Rows from block 3 of the audio encoder of a small contrastive audio-text model, named by matrix and row number. Rows with one number belong to one neuron. Each number is 500 + 40 x the weight over its row's rms, rounded and kept within 0 to 999. All counts start at 0. Numbers have three digits each.
After each neuron's rows are labels from the 100 clips, of 14848, where the neuron reaches its largest size: "strongest on" is what is common among them. Only what is clearly more common there than usual is listed. The data: drum patterns on synthesised drum kits. In brackets: how many of the 100.
# gate: MLP gate (encoder.blocks.3.mlp.gate.weight, 576x192), inputs 0-95
# fc1: MLP up (encoder.blocks.3.mlp.fc1.weight, 576x192), inputs 0-95
# fc2: MLP down (encoder.blocks.3.mlp.fc2.weight, 192x576, transposed), outputs 0-95

gate.521:485520469510433600467527497465514549461420465446490491566478602521536485490502509454492488491424526507526520500509537478526503574502569448468515490505469548503543505516467495547575602451439412482490489496507496558565408461443523484464559527468483445516499593427473460456469435531508534487
fc1.521:481479556447536511461483538461536533457551554462524513433509479516562498561482525514480455507496479456526509411542539587539542529513476476460490525548503481499522513525555566443411446462482430489487448480449504480461511510494424579468531544592491479489505530463562548468609490401528541525
fc2.521:431494480476559484536555502544450487458512487516524552474480562479524441488498545487491512539520545561400476499532506454517521491497504548465547469526525535526510454513463482483476468428490452527539451515510499546463504477501537492485531511550489520486455526414486464401490498517493465527
strongest on: tempo: 100 to 110 bpm (27)

gate.126:525533523509456543519507511449520576529516580528498505483436492469575431496505494485536514448571574442511488450503506449468464507478513444510473554539491528481420520473494528548492543512419502505449543477450489460526429528505448553509462458472519518413479518466487540472528491488496528554
fc1.126:597484513531537508451538539515544490474534539477539456547489503552531530448518517506519595450546518423468501546491591465440481526515461482555452437542535508528469469495414507494436430451454552430548489550525481507463544491486456537575488497472488535526484460523478515553478496494546506565
fc2.126:563500467507470534476500433571568508530444531447436462484556479532505516460507494570478435537503525444566466465518467533538475536536550573496438495452516504479518488505518466434461556543531440542473479549508513481470456472423483549541582467494420454479488549476450475484523468521552502516
strongest on: tempo: 160 to 170 bpm (94); march (28); bossa nova (27)

gate.383:509465493527497502508503568488524489429484601485453420485498490476470444522570541525528492441551394514457521608517513528502501513471464550502494516559382503543565520512535485428462491471511466576481521525546491482482541520453462529431417542515486454518478518498540445522518508529561510423
fc1.383:524484463486441519511547444441533551431465561579557525514489418512467501532518470492521552511512494546480547527477537519468525550548443503542504531506521546480540541528545459625449470561544495459480528447441464473485487550501452389451555538529447502552507478473523484473535558479484459548
fc2.383:578492428534504504568456500456578526480410536525434494431460531445534578505501479438499509460556498554546583460539526461505490563453482469484513519505509493558486521479519425502495469456443543514481460465527456530513485487532539495542560518570437435423487467516418527528506473507505526483
strongest on: mains hum (25)

gate.91:535494458482446503495579486435540532516469601479482608474451510480510490473462470479475469510542480519544554471513539497425488493556479544513539493560448541496459551493492470472468467450471421430563565530535540516473519512445454443545508478557478425531492440527548500472460555540490486459
fc1.91:418537538526485470566435479587518532602475546503459427492454559509447531531526444471447561483480506503526481524511471506504524509484501513520473493451536546506523486589430550483513443540464484513551495480462532490420491541611534519554501510451548568536476614494452488473480477459548498598
fc2.91:463476555482548480415495498527421428471537480514429455513530541494513452519427540541505485425464529533474502605546436510537477459504483440498535569471474479441504505542462536492482501415513400483487523474495521504459545620478508530500478481537481484454471494497468501446515528538563500472
strongest on: white noise (34); march (34); tempo: 160 to 170 bpm (29)

gate.129:570490510526501466558538490523450460447513471512517472458461591491529533487477483550403458582413452514527499611516453470465535458494470520518482456531471552522569512495502491552516561472422416489526526496425528433509485467498474549573516475551490487523567472545451487510447489535480534484
fc1.129:526479482600512522451501467486474616549489418368523450495546483528519470501472472476458494517494529487546495483543480488454557523473520514595534479497459471507538514483494433485503488506519438465532531458480450498522510505447467528446520531460499575425473497427521534548547551480444546571
fc2.129:488436467468479561523416463595528455547507417544584442506506488518483550531530498501485461494469565498524542510463492533508496544532551565442519458527489527482500415512441487484453489550529520517479449533452500503499591572499528470463514491617511499533464539513509474496461458484459565476
strongest on: tempo: 160 to 170 bpm (78); march (39); half-time (28)

gate.151:541441448496450519480550526570566507455573488491513480541465562461524487419478398600495529504465580495489475464498546489495484520450567529466487521565555539421492501479513524530499516494550507496473491512508467446481528454536531538442542466443555517455530473514452595511531480485570498561
fc1.151:501483512467509502495462474520502531498543491501526483497437488497475473525478425505622558541487530457481434489515493528499448555513472570563458465478486472488501547541566503478499471635518503500552441564502490536489567471483476429520510505477541478548444494474545497475514525479543491484
fc2.151:454479530511457510515501501548562478503424498492468506485488504511554526500565543551429528460425488508515581500503528510511448565523479445502540549512492513515470519529410534505508448516454474503485560504531567566537495586538479473471470532551510434506489450457527569523533489506396552520
strongest on: reverberation (62); text has "room" (62); text has "reverberant" (62); tempo: 160 to 170 bpm (28)

gate.523:564440501448550528489504471492462481486517515535552505559491487552430493481485529540462486551498501496479518579519377530536475462501507503511511490546452506466542463552543423461439481499515535429511518475506525502514522467472466482472541523460491469497505468557481553588468514495515541503
fc1.523:483478464507514481513515418472501492452493444543474523486521484506515527517540482521492474512587465550508440526546561469492458501427502468490492501412509557497565529551536548584505515542456485617555583502502486459522509536460539497529530458467530443550530510491551464502504484497481573502
fc2.523:597580507522525504396464502521510495496511555425452513557490514483475459531474492510454528506548447532550502454537572495510512493452528522538573460421473512448549498463537511566516512492525487561455494458519499448481566454498481494497433520458560514561453491488517484480464489510494487498
strongest on: closed hi-hat (89)

gate.533:575464503527511449443521525531484489486478522519525496528371508542494510547526532481474503451522423491473511589495493474501500455414522529513485540503510539506449470485548500573500467497548473511502583580464496501465548407485534571568440527471479549446441520553450471510555538523497508500
fc1.533:520495540500476553502483552537452501525533492459507489535535509476481594495519495509529527516467500471470538544519476527495503505494474397397466519487518577503459518465485490422517500553524494569418483495456431471503472504514551490437518513472502479472489515416538491509470505502462503448
fc2.533:486587527538408487509518547504469545527547551546546508481514530480459499446469481482490500535484503501459494454523446424496457517476487514543545428485553518437520451509533453442460435506485448494511548444507504500567504589515497522471534453478516411491448504477485604463506487498520519526
strongest on: mains hum (71)

gate.128:531490521507450510387473533520555548421508531483515521510450550551501500524557533473495488544514500505545510521551508414524458519424474530475463482483486530498485512497501509512420546527519452561443572557488481540531448438531477565581525554450450504491492500435445504514490461459417489555
fc1.128:417491477442514494612522445474471454498495561480439506489542487502494494490481478525507529553509472533409484448436542505502474475507460484481543528545459439505458414469447522490519517543479516509485470476464538492472457515458499433490440481513515482464471493507515493526575537500564482481
fc2.128:420483471438572544434527508553525500464537465444463449514552607447566527470463482587513566505442488529504465516523529569455483560530534454543545471492497462481514494592549589555569547497414537524472515493479484515504487471514495498520476495568486480481572429516589516466494454533491484494
strongest on: tempo: 160 to 170 bpm (49); march (25)

gate.510:482494456560541564519453538467488533506470489522427479445552484515494489457535494518467472548502550508524436466507479473515538585570480410442528537417555501612453571461468560458555559505564521480515488420427534502522460523508529540483475508535493472521441497485576476467496452521497489534
fc1.510:517552520550496506431448534489519522491443448501414491468559502557513531496503526414411495563577498593510486477557515401491545507488532466472473490450540454513516445503450468529502452490600554417471561511392493550526519532506525475454527516526515532452562538493454513495523482535488531537
fc2.510:533414446475534494466506488572512499575404485491551484534501510523515487467633527558546504525451451482500538458494538538473500537561530498529545522505479485469505557533478555420473606408511449451509529513524521522520461467512441515529482548515518495567552487518553496541507462518553504460
strongest on: tempo: 100 to 110 bpm (67)

gate.246:464484460482519487439483481559537505494479554447594500496486509424505461499466555535432491466500540518430508540528447479502496488514516511605445489541419497534472540511448489480431483571449472496491580468553452474433426561495478552539463522529508567450504502451500462448547560472485522502
fc1.246:513512526553499550460453524514481502472455470392448488537540491553526436522497455463517498487529524500453506475510522489513536447539512536482475502500526469463501453548518422487539501530509517503535555532473429444480469490497553434504495515582520537522516543527584523530530548434497506542
fc2.246:429530464476497486535533465462432455542544597526526470563453509450512453533581530525494548495491506531483520531475499548500563549531488431526575517521498532492414534399549508467507497532503491467510519550577449508515498546559509453458474544438489510484507425456475494503546460531499382537
strongest on: dembow (33); tempo: 160 to 170 bpm (33)

gate.535:490503426512498504496498502475454569507559428577461492482483533545432497512478497382511460483473479565490507460553524448502506499532465430539519506503510581484525523544515517461502535495456466483619522522523397433504462500546500500489518481444397518477405464462555452480476535417477466516
fc1.535:466440592459460596508495457508506463448503405536508519542414461471451487516517539532459551539527486515491527569505546499543498468534541489532471521440548482406467532470518472523531478493497462494555477521487552414547497503510555477557489493476463508487551472491464534541475530533498469477
fc2.535:515512605510526590442520502465530507512513534461528523494480537454478514476573492502548539466583542471510561493542496486496470467467505486545472497518509572442500547556550519541468484497470517470532529490526502496505445562531424538479468461474452519435492541506532540558531532461534480477
strongest on: tempo: 100 to 110 bpm (44)

gate.525:458489480523524552507576459506464455506412576529564493551510519470489490552542537457503534500532471515535489509470432526509584555533479446505492504515449538462468540508496551485514494481438538476465449537525512513525514469558439415493492458574430450458442462504445546455571538511503409477
fc1.525:454465540530501505521497523517491473531464517500513402513538521508493493477547543483424488502486496536514495515512436469515508537478561468508461448528502502594505574445504536502473567482467582458571499496564500565539598592490500450497477447489442547539433529439470524468510499555447489447
fc2.525:516452501457464476464593470504534499511503514451463447509538507509474531504461436434538442406450521476566537507470463537464494538554547484547493512529463467456612538500489483519487503510439526460422522509549523484502457467430512500518520518480565571490544505441451562505466464607460589500
strongest on: reverberation (81); text has "room" (81); text has "reverberant" (81); rimshot (63)

gate.23:494393539441501515521491532563448492475476615515543493497470520440527492403489435504459454537523517474443572529488510431482474552508506497486512535510490492497500508526482512494484502507465507534517529556493604604557513468560515498514446539491414544442493552500527572501556553448543537547
fc1.23:550548473452447494465498542475460514511489462507416534497513544449520459504463488554513549538445469550488474503534570465513497492526544463466493530476524482512477486479463461527528463526510520577450525491492424476481487527539542443511591520544486453502509428552480511531470428540534490506
fc2.23:520535587555464468474477511487499537494502502579470497503580467522483552514506505572495519489538489533464514498454504509437470531516517544524547532539497500485484545498540461513525480498499503506530548553502498481514552466394516528518459458413543485515497440572440441485454474509449428445
strongest on: closed hi-hat (81); rimshot (60); tempo: 70 to 80 bpm (30); one drop (25)

gate.19:479481407502420456542425539439467507521527483508566438465478468507479485488473516553578441446411526524529496455496459482579470475439431458537518536482543535531410503428450451456459499480502455462519506528483499475458434427544487487487472483559446500496434435500479513482524450421494483546
fc1.19:548441478495443480499516466497475504495479514533477639502590565463546464434476509470465531462490529493498544512554513486462525455541595467480552534499514451523465547484506503542475501429473549566437529428522459514501513506519498585492531525460552543495522494505518532593501482593464515447
fc2.19:513583609472452545487491549400442432461504485520502583511521537521482506485500537488530498523507487523534505457445518446482545552625454539509492464459421538504552520506536471496541546538477536504498566528500432454506453471504490532496477454433534518460515502511510570533511486435506452487
strongest on: snare (88); tempo: 70 to 80 bpm (56); ride cymbal (41)

gate.107:509454541558487478487473503505432539540533541500477439517520486481532494428568503487533458415552489500492480497486510491523606447417478479465514527533536518539428516509452527521496536443512526424497477466449419422458528465491503503484511572460442483456466424523534441453488485541475503456
fc1.107:428451469485515546505543461519490460554486397513489472500515469494519440554540553485502504491552452479496511471519421500506575532429454561511498459480500564478578553511447486539452510523507587511463403553499467539435497480528584476549533501518577454468481503466434511494418482516530484519
fc2.107:512436485503457543514503467464574516537528425468519569432422445462477472548498526518542507461511464510427484524515488521500474448526516494525447536488521481438522471549486480561468460502518477528549493504446479583490542569575531536514503407500546506540539586585468483475474440512512547558
strongest on: mains hum (42); muffled (low-pass) (36); pattern: one drop (26)

gate.346:531508430546443522473491488476428549475518479445482490505439522564534549447440529499524487523444454494489513481513461461504511481522471453615554502471508507496533514488496477541495502527572487448541550520493484570475500571570498531545542550529489600461462447477432467593470521491498459455
fc1.346:567518447539491498476530467445455530510500478473526575574448477508498485461502495513537480554519505555443516446469486430461550492480500498564544485450559518533496540447468483541549493473491449475481547469528480508523506563475522492445484460554466556469509488487427479573458542501477413507
fc2.346:463433469490491520541526525514482477599458421479549476486480563495552563519513461527449496493457556446488432571423524518547506549511546584506565482580560519514560429487513495452533518557564498521541466467493549486475513480509500479489540495478507530571482523496501545522455412459496524380
strongest on: tempo: 100 to 110 bpm (47); bossa nova (30); pattern: half-time (28)

gate.272:544494503545515463470497417552509500484534526516527444528462462516421537449524499468477507505424526584491507543570497417478468516488511495441542512502553516537493486502543473503496579519509487429559524533502467514469564562492538501486492493493518584489558487590504410479593546437504493439
fc1.272:490552479538491499441447459449504496506568529502494445520488474465550519456495466531449530469514477494555536447514451428491542534559538506507509505564472490483519543473502537531476436477600492480573463513488520556527443585578493526538482506454494529474522523492465494411548517501478547516
fc2.272:550488472580514465493513498599503517439463569578495431521492453559528528518533498490550485539548462515475448504501464494521497547508475458499525524526442526525563456600507428516525523437553476576441564526445538472540518520497509504450518466524460515504512439459495506484516453500514507483
strongest on: white noise (79)

gate.233:555477456502487564499532500548482492483472517508566561506496482453472458524521529416510503420561554402407489493558478548461385472580420467521453435510492483511470520502520494562490559500493565455544495447463493414558489531524458565545433545488490430534540542491515501484490502510423517462
fc1.233:462494471552475488523462523539533497480471498493517455515509492515511453456489502498467534525546510488497471500465548495552542484520561443529571524479555577456567509548490499486522453539550498552470546483551454605521514535492498457464480489496421524477530446506527480452541510495511527503
fc2.233:509494482508440487524523506468461519460552471464559561479493546485565496496519475491434504484531511475497521451516453552474497438534444469591387506510441424577486547476493542569468521513478499473488488539462489491516500557467496479498458575560496490575545516555504529504442535534537489522
strongest on: reverberation (61); text has "reverberant" (61); text has "room" (61); crash cymbal (44)

gate.40:511434544448496469493504472502525540528501524501504443481473469454535523526560499521486560457511435472536519545554530528464502479471481504523404480536504462501488536454528466561426457515487427555495559471547493470471501471447570480479416477487510537545552475492511408498480495515500470445
fc1.40:502596535442465504531448504512519592480511515533478499442515418438517518458518471519566548464529465498446546468526482515513480491514488522435433530425481540505452504471530433537423530502482446550482505497513575531465510497474478460488455430485494527545566534471505495522448465532519478504
fc2.40:506567334443530472497514550495494496467509583564551511423491519482551551472474487498506535435500533538462499468514518565530445514491521506465483493452549565527516506478563463504460529482418533517519473572517493582490440546455532571480484537507406533480495530500517510465454578444509394580
strongest on: tempo: 160 to 170 bpm (41)

gate.213:547516508556405496515476464517477523467481481458479464545451495513502559475515544492447501449510471521453497402493551538434549460395531441448527503419523523474552521498537492545443402529460504422532524544558549451556478467503614496521460442503488471497426442485528512442505484502499569582
fc1.213:569483486467495524515436481474507521481484513522492415517457511505524506461476556495610506533480542509475484463435566496521540481536451477487465408455496517522493536553452419497578496463489475452477593464506496436565470538464522460452468500369454463508477505541505461487532483479529506520
fc2.213:453445431495449533520548515514525531541444535532524488457424581572490428414510477519525504504528453484483461527476556541541549477549532573518473496501533518482573417464528512471500554456512531548493474496436578509514455511513540510471518478492518495478484522475488494434441497556508544528
strongest on: reverberation (60); text has "room" (60); text has "reverberant" (60); tempo: 140 to 150 bpm (57)

gate.509:477488499504525495535464492478511438415476389468517551450409590478490551541453494555518500468466474489525492443547517485524520502512536488520491505504451541519474490523483516458477492524485542438558557503534400463488560466391542424499501455508470479407519443505531508452401499517495428495
fc1.509:511482524416504560530515424504486564567494545525448503477544445432590512445556517517511492494568468539469470551472523408480436515530397563445504492520445508504504501529504450470539497465501519552407505560507516499496453522516445544494526517465543522465458556525491434506534457457536511459
fc2.509:525559412425490514462475502498506491553540511541461470478431526438432520495460529566569511547569506477459528531501502487485486556514459527498445494475500509511502469505451517458572551515563483481476535514452496469499493490481488530553495480552549552480544475546534549504536539549503430493
strongest on: mains hum (47); four on the floor (39)

gate.112:522435473500521489501551518575485503520501518464453504424497456549522509461506506555500513491457485505495531542509564551547467517474536571484483441398511524523490436497469471567505557437466547547516526521443499473474516528475525432473503501516438551524480463537463544435466506467583477497
fc1.112:540536507521516483483492486561516435514538473530535487516516483488557483464506435485487505561473426559506540556471479461510524462511479461575478500579536437455490580464497459434526555593562482481532514509496497479392524456423505519477508456547500453486581558565552474529506478402536565502
fc2.112:541447504470483478471569470507445466440472463549387493523528409535550478531538499498479528528523472499510491571483486448547537520455485506554472504507469429512483481543494468461586606498571505463490624532512502499482501536499504498568447476513449540488491507470484562505454509474504521498
strongest on: white noise (64); thin (high-pass) (43)

gate.235:568528489552545587491542372538522455509503469472536508552458527520501458405556475498534512455510554526556569504445479474506509435509567494456508516460552507491488473510564518577543506452491552463520481509502483427517493509495500439530441482546504445487443521538460507478503502480475500448
fc1.235:527449473521489513498519503490510532583560439528453532504551521473494547434510474526440445458549488404505421588480474462468519428568467388539514463461585520523483507458489510485498497407528564468518563476439486460521489509518515489471479513480493488477585446526448503546466508545500431496
fc2.235:500417501486537451518456491506483479588521498427484485566584545483514471473514553454530552588481493499447482555552510587482444416536424522484497513571480482475503543484450466535540431560481490500484520519517500507552426565487553540484394547442481572557552459480508517535476451507503505547
strongest on: snare (75)

gate.518:546468508478515476453451542449523383475469473522444550448509557469497443527425538514490451521478634533442532493498451519556470464529519484521512590541521544525497541478533513486520502438496492462508528474558505474474471522450557469492513415450424549426554561449470525518501533431544471438
fc1.518:552494551451553455544582562454474501481510520508403552446539550445486534496432566460500444502418489487521475478464509509528519456474472489574425454502464528481515533466543525472515430447543491480499486474508597494509472528533397419513546462460494491523547436447527474549496548495491458451
fc2.518:560502353553532554524503503528522594526445538425473470437477459474460459486519458577520514525475432480596509405465546546481595482489487519472427496491522509550493452517488490462537506538463551437543468494464428580491464520540474539499571532509482517477478485530511466517459490450447547503
strongest on: snare (92); five-four (25)

gate.13:483505483580521454487464535441488526495573512507403503537478524512546521465562414554490500553568519456552539506496561470454450472499552511546504482487540540464449585485423546459539467463498422550488554512494444511510437485503466524492458509502567481515480541454481523505418512569503498508
fc1.13:498541495495457527484482496500522556557480462532439532517445530533521466418524522509563445573497492532440491491464490489504550582475467513527493502471546472529493539455497457485556555569548492474518619445571516457414528472549476496598528415503499491517555433467446456531468498511396498488
fc2.13:519549465499480475505486574525571476505500526519474465478406516483463486452389504461466469469532527573480536469517463486498539452507572520520499584500474525552529558416488420545530455483493470523491500561557530486405522539496476468445530472475450600545506466553454497464517524455502477482
strongest on: tempo: 160 to 170 bpm (43)

gate.173:555506512510490507445495529537488438408460451457524504551538501539535526514550576540593509481537512476453532534478496528439520530445522498452424472481512529443441513533583507563483447515556501502511502504450470472581476493454497476480527460533499525503540430455458458447558539535512478598
fc1.173:497464442482516466468446498549486485527467556516572545441511532509418545517528455512452408460467617510555506464539499456437497478514581456426433498456539490505486473505467534493510510532491531557451491487502469518463497497486457493533552486471478562546469488471460486473506465466554481445
fc2.173:451462631543521429441465493497485474526568486475510497551454413562555511494535554485526577463460505520513492545481468494509474495481548504403479515517507468480425501456527418460518477506528502478491504494518554482560422512504540524522553423455534457524514514528516438556504498440509476532
strongest on: dembow (29)

gate.110:543455553538479504425469541435485479489520499513488541473464480476522453550535515494575506444486431524489493501567505482521531481505466494472544515478499460528482581460458541501536504524548428495489530600469571444535461390482528501476518481439490482485542510491508513541524608519496485413
fc1.110:515514504532481516492485525496480427388473525485514483480561419508520421503518527523476528459459507525526457490530491472482578463420555459467465472468580490524447510527497491476491557515510454548571494514531462500502476395489531425505505469507505501534573568479462503429514480520444397582
fc2.110:505375443495538507517533558489534466446468537579467535463497538538577446469563449471433543491494471532511523540472490495481512530512504430484563514445468522495455512531544471506488442525513530486511532558539479478466561445491534520432570470509419546511506505507527541471494509478472590421
strongest on: reverberation (72); text has "reverberant" (72); four on the floor (52)

gate.117:529503402493562454500437532513485438453486500445464532515455575545496536552473512517449544492427547506470523512514493530534552434561501469522470562498510625514582447578531489497495510508491527423588380526581493455450516460482556456494489433502493523455493501517587487478401504483482465478
fc1.117:536492498500490448571500560532439537495555495419495521508497486526545561552410466490506488516482538465494515509476446557489566409431589489435501494525535482512497473484454514547506473533533470465569442534573507506477503467500527462474445508484416516436460467473401465473474479562474524476
fc2.117:447424487531495471475512469539544548532526560505443483510502469463505505503504486498466478547466463455567477491415505559561489472533498521547554501591522484459439508516582526459462448498400480538469543493562516535453460437544493467457496553535494439532524480512530486435472505435502472482
strongest on: mains hum (49); rumble (32)

gate.542:507478519512485450473525523544469463474477516497556495531536534490486494557560542481576537469540481536615481556522565534488509508485462499459479467529459510522491512510483484482555487538516382468511485532502507512485565476452538491485473557523490510513626512474541511476499528525594468479
fc1.542:431502478461461492489505562606396469507393479485582487474461526557512450514421510592458474472533491468518523464491543537461469472506454464485533552478493501545513578461541495483478542498447543574494421569502452541507495558444501483474575441509504583470489472495466528449598472500513527511
fc2.542:521441536519489513473515540460571510516478535480423555506524485499499497550461523523459492500496518516581533483534555567489545453495554510489507482472459572473510474530582503507479479521416534543474481521482462488477475522533476416510522531443557508502478500408503539530511472499443527610
strongest on: snare (94)

gate.70:466483522586528492492461473570433498462480487496429570470552488490563509510478517540470516494490556514554478458515430461496557473445465581454501498476498527552450527517520455508446507578460558516532493487485546446465493434529490485472456450437456506529545511530455486574538559568582473410
fc1.70:520471492535432452510505481441489519492421580527491478441502517566495484398500487516524505540462558544567488477479544522543488502509508439502486462467478480531541533458497467457399458486547550461430515472454519516531457474454491528510534559454585481482417457486494499540541482548467501368
fc2.70:473442408505472489511556463570511467468479434516428510458521555503517566503484510444488540532478502410487410438505563504499480510527460497493447497508519460465549481517450521520463470485548516453485455548498519497514475504556460512448552447569497445481518367478488483511507516485512549526
strongest on: white noise (45); pink noise (33); tempo: 90 to 100 bpm (26)

gate.345:564478466513502476481591471570479558486435542482519498511523545490470507572463484518514473527392531517511498540518477500525426540495546525477481515518559541436443445498545477508560524524475507483502542438534492468523543433533498468490466487569538472439520474451528456504472434417525470519
fc1.345:529479476476636456553475548500496426488456438552440496519566503543476477451529523517578463503538545537469468617518525469532583517517507482511520518486501458450468509462424472499488454502498544489480440456490487510444515507578536547545560449475521502448462481539463568489534452539538520499
fc2.345:531511466531567419428488532519486499520522490498483429460459472532479471447525500548510503515603554535503516497465471484461495493506521490535498511471498549453415529543463455562450476494487568529481474553515500556513441550506497490503494555458443522502518602529506557505492578455568497539
strongest on: tempo: 100 to 110 bpm (46); tempo: 80 to 90 bpm (34)

gate.375:502520421544378453396555462454473481459444450517524575503428473483540483501516511529504453492547414535501457500556502462509471494528559466481499480520461489440500569502475527497475539492505492456505548536605493469503505522501508506551477525524531490473498480490439544520510533463468512450
fc1.375:419490564438517490549513539523519476423433523552498477500546560506461470521509463575542566528462487480523540528598510531569505532480548427468477531516500514502490539520473459491498434488534497524493523496486470472495484426508453497509502529476493513543474492497505519520463508538468474554
fc2.375:513537544544442496441536481571415505483491512533485490505536440529480509502480506494492557473546467520543548469534466502478534426555511436504483555467492464528418512532564600518518474389432451485497504497516415541468530491537440390499502496530501538449467500507439517477489511523515568534
strongest on: reverberation (65); text has "reverberant" (65); open hi-hat (62); shuffle (45)

gate.261:468508473445515528522537508526467486491426492520463540548465470397468497512486422566520628498541433411548468418567454496541448471499478536470411496470479520579457442528513471523451592391537507515487487475461459451488503510473511514498500489524522506447510484511470498484517489511537529484
fc1.261:431500456443515457497516510435519464462467514489527572410502498490452522499577473510575467572478509524497435470448478510437480504552453488460525471575491607455513456423476460469487461551497466469533533482441536528489448477463462495456455557455545411458601484462520473487433523528484486547
fc2.261:495517519467454505506538517469476458468379493567532459444546503432439524515496575517516558458509499537519429550512481524518493470496484520484472575501490541544483522465507487543482480434496570544472504525499437516534463514472496495573547491562523521515491508513492514595569575458438547518
strongest on: mains hum (100)

gate.144:528496504467547501439514495551495524515567542508514468501503519479463531491504526504488492461531485534517436484488542452495481517458451465464528536523545516526490513530510496510477533481428482434538459524496492519502496557414462515541504490461418427484490509560529571448530483467387565496
fc1.144:536481465500481531563549559463526414439441423540467532441457462504550470532525438514514521534462539527521523599539525501530495539536449531484433533486523479487536534505502498482474547530549573534461512436475479521471518482531510431473483509474500538531445516503524500493428507550573432521
fc2.144:515567519529526579394498547531463536494544465502473505502513533533508533448545485542495517559590524496555558491458525492520493509524455537493540488480517479477506494549562521478541482511462411538618539516506511465495481487437462463507584456482498551539581525464530505483531520468486484443
strongest on: closed hi-hat (84); tempo: 70 to 80 bpm (57)

gate.466:398521440482475498448524483513380476525534465504489475493446519469516491483548443499482526454495498526499476454498506470506522527458497553487519497492536532495512593493509511501544461475508478557498499471449522377505443447487539541451463516513414581429490400469527516440499465557459469474
fc1.466:512472427464507499514489494464476522435435555567535468466575412460471495445544505515573476504461488533546519478484465474545487436534493470566500494509520471500541493472371534503491524489479529487588489525545562488502503525485455484492459589523556520520547529537433569475509526551487440506
fc2.466:409513493522504532573560478458483474501448470544421533516560503538538603486473515518534499506406548548518467450517578524484503539532466508467481524489517465517525572473493545475504520479513541511494525497522469520517508443502480548491511508571434470530522462499534430486567493508496460467
strongest on: mains hum (61); low tom (48)

gate.515:565592605520553500473519500549469522495500484569510485452444463549537529512494430483454512477454507514513442521551451564467561562456512500481463468507549421464476547491495537473467528481523504496505525544562419506525488539556523551512474550509517579596498532531565423425530401478542525441
fc1.515:539492448529561520538596490486450566556525510467454497528539515528522508435545534495404458545541564462482526495443497454454574469472536481482464457476484511560536541422516461535484464572433456538524473467520468516474396471411496464462456496506498396485486526455433573476499482531475459511
fc2.515:394378499475400464462446516572580513511495517529474525464429500507480494465461526457554495407477504506575496456542495477495541545427516534445494561514417551492485515523493478547499464470490488451529561472424460524514512522547512469467520521467447560468482461509505521432573518506499520527
strongest on: reverberation (100); text has "room" (100); text has "reverberant" (100); rimshot (99)

gate.411:507538466532386412502514473526480540498475453510435550519533527564514487489474526430509459545565457470487496452523509433514473523478520553553515485462491478525551576416499493482504535420529544413491572487496559539468560525557491505483478493468467511508456583439483477467523507546499395553
fc1.411:553540466443394433532414536505504560488495473561439496539606470552527485533541525486525429490482504541455512481535471494578526541525518505524513500500526467475450500435490455465528531470551536434545520488500547498440537537504449515417526522540475488481469492490509447457550544553474451558
fc2.411:508472514500542441525506499487486542524519470445484546554517490568472499467537395491485431486490508470479521452471555503558466539484472512540446490512443506440506573525474460487477540478483391518509515551539450505460454566494472565472545513488494525499522498536501505595477520461514553511
strongest on: tempo: 160 to 170 bpm (30)

gate.429:487543579438440542549497508487514511452457557467496453533477490532552470575514447454539574469472484472503491529435499514533510451431520520495465514467545517502495468479466507582507451521519456537522512497429484520510458512474478498561548520603549483533476472541475537514492547439503616491
fc1.429:482515529485422539542509491417514510513492531394501521542527544525453506495504426473556474424512517485472467445543508518522472481463553510491380524464490520499482474513467601516525475482484462462513463535532469511450480524550485473570525414612519506470550552462547521470456513479591455492
fc2.429:410531528435544503558576508479512442484466415526563463441449586534488450557534528521490452515447553541498481525504562501536485547494453478485509511517503467507493448518510539484496507517473495430396496430429520533464470502541536485509513538487458533554451493532432452493494448531540506470
strongest on: tempo: 100 to 110 bpm (51)

gate.402:517476559541435497493459473502515513469540554558466431552522496496508504487558446505499516524546587528483508491496503467511506535548495599457499457454502484551498519512473465494449453562488491524465497518535480450502484500494471542570431544471550495528477535563463400470495497518517528579
fc1.402:535545530511449474492479479464530530472567570572507498561534498483507517496487516536490572421536528531576500437517525490467488517528426470430495509489544477534446490556452517487460534528548526457452493509530488431534463503456486537566468527444534471480459525536487446451512482532426500558
fc2.402:527459555544427531484483535471531447524449463546519486455487498560567570546561487530450507493479520430586517579468599444448551610501481530438534480556502483496532460518464525489446474449519464448445445503431477532430537448504477586509517482462481492460485450484487402477506430480451527532
strongest on: tempo: 100 to 110 bpm (62); one drop (57); tempo: 110 to 120 bpm (30)